{"train_examples": 97500, "image_size": 24, "crop_scale_min": 0.8, "color_jitter": 0.1, "num_classes": 3, "norm": "batchnorm", "kernel_size": 3, "stem": "deep", "init": "xavier_uniform", "lr": 0.0026, "max_precond_dim": 1024, "merge_dims": true, "one_sided": false, "batch_size": 512, "lr_schedule": "step"}
Rows from block 3 of a small image classifier, named by matrix and row number. Each number is 50 + 12 x the weight over its row's rms, rounded and kept within 0 to 99. All counts start at 0.
After each channel's rows are labels from the 100 images, of 14848, where the channel reaches its highest value: "colour at peak" is the nearest of a few named colours to the mean colour under the peak. Only what is clearly more common there than usual is listed. The data: made-up ball-and-stick molecule models.
# c30: last pointwise conv (model.blocks.3.c3.0.weight, 192x192x1x1), inputs 0-95

c30.18:47 33 47 39 63 68 53 46 56 37 39 48 64 43 49 35 68 44 37 63 51 27 30 60 30 53 46 38 36 62 53 26 57 75 48 52 48 65 39 84 43 60 55 32 64 40 40 52 49 36 53 46 43 33 39 36 41 72 42 49 57 61 38 54 64 24 43 30 51 37 44 55 32 57 31 51 76 47 45 37 67 45 51 58 51 29 59 60 58 73 45 37 43 36 52 33
colour at peak: brown

c30.92:48 28 52 54 63 39 47 46 41 65 50 45 60 53 62 50 46 49 47 48 46 31 56 46 52 33 59 39 51 57 67 60 60 41 40 35 54 58 56 47 48 80 58 41 82 43 37 46 61 71 36 42 19 40 33 31 56 47 46 45 46 39 58 80 37 67 26 55 44 44 47 59 28 67 38 72 64 43 73 34 67 69 63 56 63 44 78 37 57 57 50 43 61 62 67 49
colour at peak: blue; grey

c30.31:54 55 67 63 64 55 37 63 41 42 56 39 43 46 49 39 35 46 62 46 53 49 37 57 38 68 47 48 53 58 52 54 43 59 65 52 75 47 76 63 74 45 52 59 57 41 47 41 31 41 24 61 49 55 55 61 61 51 42 43 54 53 42 69 39 54 62 54 46 46 68 60 60 42 47 50 60 48 43 57 50 47 42 68 22 21 50 64 47 65 43 30 38 60 42 37
colour at peak: white

c30.105:46 42 50 43 60 56 49 56 41 63 40 57 64 56 49 35 60 66 53 36 48 55 49 46 77 61 35 62 31 32 48 49 57 45 51 37 50 42 47 50 34 62 37 43 63 48 46 74 39 58 42 59 56 51 48 49 48 51 42 45 49 67 70 50 61 43 60 68 62 76 72 39 67 54 43 58 30 51 56 66 41 49 25 23 49 28 43 70 63 39 52 41 56 37 49 36
colour at peak: brown; grey

c30.125:49 51 49 76 51 35 49 41 37 67 44 59 36 64 38 60 52 40 37 47 42 54 58 54 58 46 52 49 40 65 54 62 48 44 44 40 45 65 39 59 58 41 48 41 45 57 35 58 48 55 66 67 52 14 54 59 38 27 43 71 56 44 63 40 66 39 26 55 45 48 59 32 40 36 50 42 56 41 50 64 63 41 48 46 56 43 36 46 44 68 48 54 80 50 61 66
colour at peak: brown

c30.168:50 45 51 43 46 55 61 42 68 47 61 59 49 59 69 54 70 61 59 57 74 58 52 53 32 55 47 53 33 48 31 46 68 40 58 55 57 50 30 65 69 43 38 53 57 43 61 54 58 62 50 33 72 54 65 45 38 52 33 53 36 62 45 40 44 25 82 50 74 47 65 47 42 43 57 46 46 27 77 49 31 54 35 73 34 52 45 69 40 45 54 61 42 62 42 65
colour at peak: brown

c30.147:63 45 49 44 28 37 56 51 43 53 48 47 44 42 53 54 40 50 79 60 53 34 45 48 47 78 82 31 34 59 50 45 44 58 54 58 39 47 58 42 47 50 68 42 50 57 33 45 50 55 42 61 57 29 42 39 54 48 62 42 65 48 60 59 31 65 40 77 70 35 49 41 40 66 41 57 52 46 52 24 51 47 59 39 39 28 56 44 44 25 55 45 69 53 55 43
colour at peak: blue; grey

c30.22:42 66 61 49 57 21 72 51 53 46 60 56 23 43 43 35 39 48 57 65 73 44 44 60 48 53 54 55 32 44 54 56 41 52 56 56 59 41 50 41 49 42 38 37 53 55 49 56 65 42 46 46 47 47 35 43 74 58 45 48 26 57 33 42 53 65 60 62 42 47 45 29 54 56 39 21 56 56 34 63 49 49 46 39 43 42 67 37 42 57 56 38 52 57 49 61
colour at peak: white

c30.120:53 64 24 53 66 59 61 52 49 38 74 44 42 52 44 60 36 62 45 46 81 60 24 59 42 40 41 38 28 89 43 38 34 36 34 67 42 50 35 36 52 65 71 59 49 68 50 59 48 51 62 55 46 34 48 45 54 36 50 70 50 62 53 60 51 48 31 55 43 62 43 70 57 33 77 60 57 33 50 64 52 74 53 50 52 27 53 56 42 35 49 44 44 51 60 52
colour at peak: black

c30.35:37 76 48 49 32 60 78 46 55 55 39 36 45 43 52 34 49 65 54 47 65 43 13 36 74 39 30 56 48 99 50 35 36 50 33 87 37 51 47 36 47 52 55 71 33 47 54 34 77 53 63 40 49 43 60 69 41 43 62 51 51 48 61 44 59 34 54 20 45 47 47 51 40 66 40 56 47 47 42 62 46 51 45 46 55 56 44 53 43 50 55 59 37 49 56 49
colour at peak: black

c30.10:65 53 37 31 62 44 45 59 44 57 57 59 58 52 54 47 41 55 52 43 37 60 53 31 57 75 48 40 54 58 46 47 56 60 63 40 50 69 67 54 27 36 58 58 52 53 32 56 36 76 63 68 51 32 52 56 43 68 54 32 36 59 34 67 33 40 46 39 53 61 56 51 51 62 43 57 56 70 60 54 47 63 39 49 47 77 59 77 47 30 55 54 63 51 61 36
colour at peak: blue

c30.15:55 58 47 44 71 43 45 61 47 50 69 32 59 54 24 58 58 65 40 56 45 58 56 60 56 60 30 38 21 88 41 50 54 80 52 78 34 49 61 38 53 43 54 55 57 46 40 34 45 45 62 57 56 53 24 70 57 46 43 60 59 80 55 57 44 55 37 36 40 51 38 61 50 35 34 65 48 43 41 56 53 54 38 54 60 40 44 57 43 30 42 68 46 79 42 49
colour at peak: black

c30.43:41 61 53 40 81 43 48 55 66 46 46 83 39 52 41 53 27 51 29 27 29 64 56 62 43 46 49 63 64 52 55 30 37 37 75 46 66 44 50 65 46 48 86 45 63 33 57 67 41 51 48 52 32 38 58 50 66 44 48 60 53 51 62 63 46 52 51 48 50 48 37 47 44 51 59 29 13 50 67 37 59 32 54 36 77 39 49 45 68 56 38 60 52 36 44 33
colour at peak: pink; grey

c30.166:46 55 39 50 51 44 51 44 50 58 54 67 46 61 43 48 38 35 40 35 53 39 41 34 46 33 20 45 54 62 45 64 51 60 48 19 29 65 63 55 59 39 27 49 52 40 62 44 44 58 57 43 41 34 49 51 48 23 49 47 47 44 61 34 36 35 65 50 72 52 29 47 52 42 55 56 68 45 24 43 53 57 47 82 71 31 46 47 34 51 76 66 38 69 65 43
colour at peak: grey; brown

c30.95:48 61 46 46 42 50 40 69 51 55 65 45 49 13 48 77 64 42 42 54 45 30 36 40 53 65 38 74 50 31 69 31 44 33 46 63 51 48 66 61 60 66 59 55 37 37 53 43 51 67 55 61 47 41 45 60 44 64 56 73 57 36 62 63 35 60 46 55 68 46 35 45 34 61 43 57 39 52 49 45 59 22 72 36 41 57 78 64 41 77 51 47 55 39 35 59
colour at peak: brown

c30.24:23 79 13 38 45 70 80 50 39 32 28 43 70 41 62 55 69 60 52 42 64 51 24 35 52 49 15 57 41 85 45 66 56 63 34 73 27 51 37 34 44 67 51 92 64 45 45 60 65 45 38 64 53 38 57 55 54 56 55 52 71 49 54 41 61 36 56 42 54 50 39 61 41 32 68 44 41 54 36 41 50 55 58 39 55 42 35 60 50 44 50 39 46 50 50 47
colour at peak: black

c30.61:42 38 38 38 40 46 59 45 58 47 62 43 53 50 40 43 46 48 51 41 52 42 49 45 51 38 22 64 39 51 55 42 71 54 51 56 45 44 22 32 59 38 74 59 39 60 59 40 36 50 45 57 42 42 54 69 59 62 53 72 69 56 47 64 47 52 73 66 64 48 74 48 55 53 55 13 42 82 56 51 63 35 43 61 41 56 67 33 49 75 31 53 44 55 26 54
colour at peak: brown; grey

c30.101:69 55 51 71 71 37 43 48 58 74 46 49 50 50 55 55 36 62 73 58 47 34 57 53 44 57 51 43 46 60 28 58 51 35 35 41 49 69 47 60 32 53 56 37 58 45 40 59 43 54 34 76 63 49 53 44 43 41 61 53 46 41 66 72 65 39 50 38 55 60 55 46 65 52 48 61 32 61 29 61 43 51 32 37 71 71 57 41 36 62 57 47 51 45 60 53
colour at peak: grey; blue

c30.49:43 37 35 70 57 57 45 45 58 39 67 35 50 47 51 22 39 31 57 38 50 50 45 33 44 56 50 51 41 48 89 36 38 48 50 50 56 36 63 52 38 39 45 60 65 51 57 43 62 58 29 55 56 47 48 61 51 54 72 55 54 52 44 63 57 59 81 25 83 45 35 57 60 35 50 28 46 53 46 38 54 41 73 79 61 67 71 51 36 39 45 38 54 52 38 53
colour at peak: grey

c30.13:39 69 54 48 54 46 55 45 47 18 47 48 46 57 43 27 41 49 32 62 51 47 32 39 64 27 32 53 42 61 47 33 41 55 39 63 47 45 59 45 42 44 51 45 47 63 49 57 68 64 79 33 34 53 47 69 78 56 28 55 61 47 36 45 45 49 41 79 57 51 49 65 48 61 50 33 38 41 54 30 51 36 68 51 47 57 44 35 41 56 50 47 35 47 47 42
colour at peak: black

c30.19:65 36 42 43 57 52 51 52 36 47 58 34 56 45 45 68 53 80 36 62 87 59 26 45 58 45 24 40 16 87 35 53 50 53 41 69 58 43 69 43 51 44 58 59 54 77 51 46 57 59 52 57 50 45 53 58 33 48 40 54 35 57 43 42 67 48 62 54 49 40 50 49 56 46 49 76 18 50 57 41 65 44 46 80 51 49 31 46 45 43 75 33 48 57 59 45
colour at peak: black

c30.98:68 52 43 74 79 64 42 65 58 54 56 46 57 62 70 33 31 76 59 55 48 50 47 58 46 35 37 54 42 44 29 53 54 55 50 68 47 80 51 44 63 83 50 48 66 37 47 58 42 50 50 42 37 56 41 49 43 49 50 41 67 40 33 55 55 60 39 52 43 46 47 51 27 61 40 37 54 40 48 53 46 52 52 56 68 43 59 48 36 40 46 47 52 59 61 50
colour at peak: blue; grey

c30.109:34 66 47 48 24 65 37 45 63 44 46 34 64 55 26 76 61 40 46 60 54 45 31 43 72 49 67 59 28 69 55 43 49 39 53 64 38 68 48 50 46 49 47 68 46 49 56 60 23 35 28 38 46 41 35 53 67 56 51 61 38 47 55 57 64 20 61 47 49 41 50 44 51 29 52 42 37 35 52 39 42 76 46 41 48 41 47 49 49 51 52 55 46 29 57 46
colour at peak: grey; brown

c30.38:40 40 48 57 46 51 56 33 65 57 42 29 54 34 56 70 43 63 20 59 52 41 30 46 86 52 35 44 38 83 57 43 44 34 29 71 33 26 66 22 31 59 52 57 41 69 53 38 54 41 35 67 61 50 50 25 38 49 45 44 38 50 53 42 48 49 57 52 47 47 33 58 27 37 49 35 47 44 53 45 50 42 55 41 53 47 53 42 36 50 42 59 49 35 42 47
colour at peak: grey; brown

c30.141:54 50 39 49 47 49 43 30 66 56 57 50 42 54 51 70 62 48 45 35 40 41 59 30 50 50 41 62 58 48 45 70 53 55 40 42 49 50 54 51 68 72 63 53 58 51 49 56 49 41 30 47 57 42 54 33 37 69 53 44 26 49 23 40 53 48 30 63 51 56 32 46 37 62 55 48 60 56 45 63 42 44 54 37 38 66 73 42 57 40 61 52 53 29 44 35
colour at peak: brown; green

c30.64:53 41 45 47 43 42 38 62 60 51 35 44 53 72 53 39 61 57 55 52 62 42 59 41 34 46 49 67 44 45 52 54 62 47 46 44 45 37 56 40 57 40 50 28 51 67 43 45 59 53 80 36 59 61 47 64 43 58 39 61 51 70 46 40 43 58 49 35 64 39 45 60 65 33 37 47 34 51 68 84 55 22 44 51 45 54 30 38 60 58 52 35 63 39 67 56
colour at peak: brown

c30.163:38 59 56 39 56 50 58 45 36 36 68 62 51 76 58 68 62 54 54 56 57 57 50 62 34 51 70 41 42 39 59 58 56 53 39 57 51 42 46 57 21 82 36 48 43 47 73 53 69 43 44 54 56 46 55 60 42 58 55 36 61 32 56 55 39 36 49 25 62 64 38 60 58 30 44 50 64 62 78 52 39 26 40 45 44 47 56 62 47 73 56 51 45 47 71 56
colour at peak: brown; grey

c30.165:65 54 44 56 65 33 38 44 73 62 42 34 61 52 44 31 57 39 51 33 47 24 68 41 53 78 26 45 52 54 55 56 43 40 52 42 53 59 43 32 70 60 49 50 45 45 41 39 61 59 36 39 77 38 52 32 51 63 46 43 57 42 42 67 14 62 60 49 68 45 44 42 69 57 41 59 67 60 43 49 49 47 45 51 53 48 67 34 48 40 67 47 63 37 40 55
colour at peak: brown; grey

c30.116:49 47 54 43 35 61 52 55 58 53 39 51 61 31 67 74 34 69 26 42 46 55 45 52 58 39 46 61 37 43 35 67 48 33 39 50 45 53 68 54 50 73 56 45 30 46 48 52 60 39 43 34 51 42 41 38 45 65 44 71 60 42 37 58 64 43 47 60 34 26 55 43 40 22 55 38 70 45 59 56 62 46 57 25 65 55 57 25 39 45 43 58 60 59 48 39
colour at peak: green

c30.84:57 44 52 46 50 50 56 36 58 35 32 46 42 48 46 50 39 49 45 31 40 41 37 38 55 42 51 60 48 37 42 60 41 39 65 35 49 48 35 38 28 61 51 52 32 41 45 66 58 50 72 63 52 54 67 54 26 33 48 51 49 79 63 59 29 71 55 50 60 40 73 75 56 56 56 21 45 30 49 37 43 65 49 59 33 63 47 78 68 52 44 34 38 38 45 65
colour at peak: brown

c30.25:66 43 52 36 50 73 33 61 33 41 64 43 55 43 50 43 53 84 58 65 53 55 51 27 43 47 65 54 62 52 48 46 57 47 56 38 38 62 53 68 51 61 57 37 63 52 50 54 40 63 42 74 56 33 32 51 23 49 51 65 43 35 37 32 33 74 48 45 50 37 17 56 55 65 44 38 68 39 50 29 60 44 58 38 34 36 63 71 49 34 42 63 63 69 52 44
colour at peak: brown; grey

c30.167:37 32 48 59 59 40 39 49 67 33 51 40 35 46 51 92 56 37 27 34 52 51 52 50 64 53 48 71 38 34 22 55 49 46 56 45 62 58 38 58 76 49 50 21 43 40 51 56 64 35 50 34 38 50 52 39 36 49 44 56 60 54 40 59 36 38 45 37 35 52 45 50 52 37 65 44 53 28 39 44 42 48 49 51 46 51 49 51 53 42 68 72 60 39 52 43
colour at peak: grey; green

c30.51:31 30 55 64 68 24 51 26 42 24 58 53 41 49 36 52 64 52 35 43 51 51 50 49 49 56 59 40 51 53 64 50 48 67 41 51 41 52 38 56 62 35 51 43 44 41 53 57 68 58 41 46 62 45 23 44 49 57 36 65 44 57 61 52 65 36 66 47 68 57 68 54 57 66 50 53 33 37 72 68 50 35 65 53 54 55 55 58 14 53 46 32 50 52 59 57
colour at peak: pink

c30.21:48 47 45 55 61 33 58 54 21 55 67 62 56 70 35 57 31 43 45 45 44 36 30 52 42 41 35 45 82 53 41 46 68 59 76 47 38 53 66 36 25 36 51 54 52 26 69 27 31 29 51 56 53 57 41 61 36 42 37 43 44 47 43 40 52 45 46 40 47 38 50 46 51 52 62 49 45 47 37 46 45 59 39 51 71 35 33 48 42 42 43 64 30 41 61 63
colour at peak: grey

c30.72:43 38 51 58 40 54 44 38 67 61 37 30 48 28 44 44 61 59 43 41 57 42 45 55 63 49 37 53 59 62 65 64 37 47 62 44 37 67 58 36 41 28 54 59 69 40 65 43 48 64 52 60 61 34 55 51 43 59 71 33 45 43 35 60 34 52 50 37 63 70 26 34 46 45 34 65 42 39 58 51 45 46 36 53 15 61 35 41 58 66 15 65 42 61 34 43
colour at peak: brown; grey

c30.137:34 48 55 67 56 46 45 62 41 60 39 56 74 61 64 32 40 47 79 45 45 46 65 59 58 33 36 43 29 56 54 33 43 47 36 47 46 50 46 31 42 79 55 40 55 55 59 47 53 63 34 54 27 54 38 47 44 62 41 45 34 37 54 52 51 71 59 64 64 48 32 38 42 51 31 65 13 41 54 43 68 34 48 35 66 47 71 62 56 29 34 44 38 47 57 42
colour at peak: blue; grey

c30.184:73 47 52 39 46 54 41 42 51 62 46 67 43 53 63 64 63 44 66 49 53 40 59 61 64 45 32 62 47 49 52 55 63 41 45 59 58 36 54 47 35 32 61 45 52 44 56 24 48 53 52 60 60 58 48 60 62 53 65 36 37 48 62 53 47 58 19 39 46 28 23 47 40 63 58 22 47 52 32 47 53 57 58 28 35 65 49 51 47 66 70 55 48 36 38 45
colour at peak: grey; brown

c30.139:46 52 49 65 24 54 63 50 36 73 39 62 74 63 77 31 46 36 63 56 49 41 55 47 70 47 39 35 69 44 46 50 51 45 49 30 64 53 61 39 36 84 48 52 51 55 26 52 63 69 31 34 35 37 56 37 44 30 41 66 64 37 46 46 60 58 39 54 43 67 40 40 44 45 34 42 47 32 51 31 56 72 55 33 51 54 65 37 30 42 54 62 54 49 84 51
colour at peak: blue; grey